config.toml
dataset = "made-up ball-and-stick molecule models"
horizontal_flip = true
cutout = 0.4
mlp_ratio = 4
head_dim = 16
fused_qkv = true
patch_size = [4, 4]
mixing = "cutmix"
init = "torch_default"
optimizer = "soap"
lr = 0.0031
precondition_frequency = 16
epochs = 89.0
final_lr_fraction = 0.05
warmup_steps = 2260
Rows from block 3 of a small image classifier, named by matrix and row number. Rows with one number belong to one neuron. Each number is 128 + 24 x the weight over its row's rms, rounded and kept within 0 to 255. All counts start at 0. Numbers have three digits each.
After each neuron's rows are labels from the 100 images, of 14848, where the neuron reaches its highest value: "top examples" is what is common among them. Only what is clearly more common there than usual is listed. The data: made-up ball-and-stick molecule models.
# fc1: MLP up (model.blocks.3.mlp.fc1.weight, 384x96), inputs 0-95
# fc2: MLP down (model.blocks.3.mlp.fc2.weight, 96x384, transposed), outputs 0-95

fc1.333:137143117173118132117133111126133121143141101120146135169131112128147132129090137134094211095135091085131148159100144118067118108125104120118096134167092126136124136139148122135096113132146148117111117109135152080157144089080127088153150130166144123124100137124135147092137087112139098093
fc2.333:142108130134134168126128128157115149130127119093136108125104162109096126113141055112127091125137109143112102098167130128181142138083179149135142101086173142122146131115129110144118178140150136111193080131115112118098148157130121128117146128123137116119159117133112081153154160119143164134
top examples: space-filling

fc1.365:139133130102138139150136138108153138168181133118125137101135182066136134119100112131158121096133171126121155104101096141134101128108115101133165111072128132139116140135147122157138112131182139126126119085162124116100072163129116083111120123174110099137099088117098130113153103117130108135
fc2.365:131142063166156133124142124149136092098102157130131141142140178158125145187063111137123139118104082138185131161139188139128134123101144117150109128103118118155102108129123143127120129145163114129128130125109111086133155121152135120145167108116120147111132160110146114109076156110152150120
top examples: balls and sticks; balls: four; balls: five

fc1.159:104103141119123092115104145165110154126138111117133116154122108179131139152102128130166133117125099148109132155095105096105156113133101117137189128124116093180150118141104142117126136129159151106129132135091123196120142178111127179122129157120149120112101148111168096134136182171133148131
fc2.159:159143112133163148139152201127126136155128160161133127123121136103116098126152127109071160157147123097126126132135087104114141102120108129103083157089129134112139170132136130126176084154145166124137102141151137143158096079143087131106119130118097106109162107132130093124111109151129090146
top examples: balls: twelve; balls: eleven

fc1.171:155166104140126143088134129106118138104126093120131121147150133137166108157154164143095116116056101153150140088115161093121123135168132145157145133134191109118126146118102132128117127169132161121133131135106136142180117093127096105078156112144157152169130126151149135108120114093130089126
fc2.171:132093094125141141146157106140133129141155071118101120126159116145156160148114117101167126145102156094120054167079122136137165073110100131115131137137102146119154140147107120119108151125139096157119102119143124141094101127068153127097149140133098128102102130128151135137088125115132161148
top examples: small balls on sticks; balls: twelve; balls: eleven

fc1.372:119107084180126128137168164167156119111108090129109110111096190172104108105092109140116113117095095147161157141131132132100143147140139155134124140120133130106086091145119134126118133124146133091128145123107165112124139146121141119109116083184081077119130138127108088125146169130126138127
fc2.372:150154157111071106130120156109140129132091093145143107154146095148117113095148126086115116105131139064121127097099161117140126137120109099126107148085117108119108101079164134096116099171156155165104133080145126118094123173107124151109112112118159088151115152122137128149123115109129138115
top examples: space-filling; branched; balls: ten

fc1.74:138102134108122093149163132101160140131112127091124121150104155166123146180153148121133105108139133136082163173136114145131143152122142156108163107134129154125166094097081125104149130173125106101113112103127137073126110168121103077140143160114110121131099121145141182116089145144128147124
fc2.74:118134190130177102110162114150134097133138136167134141105130141140150134122121103113081101128138109126121115093146099151162170150107133131136122160139153118162147118100132105113140112085131141151110166107103132086166150088112159140145153185145128143140162136089125103142180104124094126117
top examples: space-filling; balls: three

fc1.273:123119110136136128135143113129169133149117114105120117144124100139117121165115123121156126131136173127166128135154147149130157089132099145160113180119099109102127166149117175129112146063119116109126092124102115135086107130187092128117180123171143108075103172133154164113151141117118128108
fc2.273:167157126152102114115104150099173144103152110130108093101150139130160117064136109145133153122114108107128147089134116126128135113123117122116154084144149152146092135128174124093104087159110112102115188159124151143195148133105169168148096145116112109116118111128131140123146106131140115107
top examples: balls: twelve; balls: eleven

fc1.99:163136140137111157107175152114092109128127116164132102137125137152127127090100168127097135131135154116093138154157153104102092103135139094133146120154136161098127121114160133105184125084114156143122093095142152151094153136120112120134142111115117091121149094128156091198131107118127079137
fc2.99:131134144105111146155157089106147127164130162091118146144119110114131079162120103118123144106132135155096094129131125189134134101125132100130103185112124103088178069128111113140130165109116142122123145120098136125142125160108127107146103160151121144140082124091165146072125139131110095138
top examples: small balls on sticks; balls: three; balls: four

fc1.352:123136109169092159099158122118144128131133119122135112141083171114132161121132140128152148126134105094144151147123139132109181136121117145113094144196126167132148137106134152179117108095093112139145127149151125110109138171113109152140128143138084164076129122147136172127119081093110165155
fc2.352:105123115113159150161120149141140131151164124139092139105126149194144146085119129139107128131137116154128111107133104149124128157126115151123157170140179156157129109123144178169122123163122152157137146101105141112135145071138150096158162123110144101143125098121169150183159131105139087138
top examples: balls and sticks; balls: twelve; balls: eleven

fc1.97:147112114148075128135156146114111126121125113132153107119116132111136138135116107126140139103104123091182102115139093183076124151160159147151173141158104141141104131127146118130143179101120086127103186101157130134136119156143108125102128132152107094135115078131111105090134090162162101129
fc2.97:170102151133102183125131140177129139119124143147110124130095136122132114156154102109174167141140130116175130140134108130112132127142138138164113140140112127148101178136153150089129134157146182105089190071111127111124139121140121115174140124128137094138111116148130111113084136133139110071
top examples: space-filling

fc1.143:162149153157115133150100124124131117114105136129134132156134140073140112059097127127120148116128103118156130134122099130173087122095135138155093117129143057144120088156154080111141135098076125119141128147151129102112140116112102127156120144137105104133140118112085155171109142103095165108
fc2.143:113125131147136166153103119128105047111155108117167127103152109106095117127122163113124107106119110149168115121119158103082157114138120150095089125102139148119154178110145151154099135141132159124117135157087122137097084144132069117128123119126123163157112142079147139139132106133104110137
top examples: space-filling; balls: three

fc1.27:135136142139128123152125127127138145096143104151139127116097137153107113139141137116178181125116117108154110120097124073129091146124136165131085160155144124101113072135131112134149147152142120124160104155132158155071150106162190130143126143131139149121125147189114101118137106115162117076
fc2.27:151138160162152138133131163123119136140115127118124144119153116140146090143150168130148112129117113102128103093113160127114131127124153119116151160147100096185078130155130142132117180064145116116144132122179117150124115148112107105158114096182155153151149150132118132175101088112150145175
top examples: small balls on sticks; balls: twelve; balls: eleven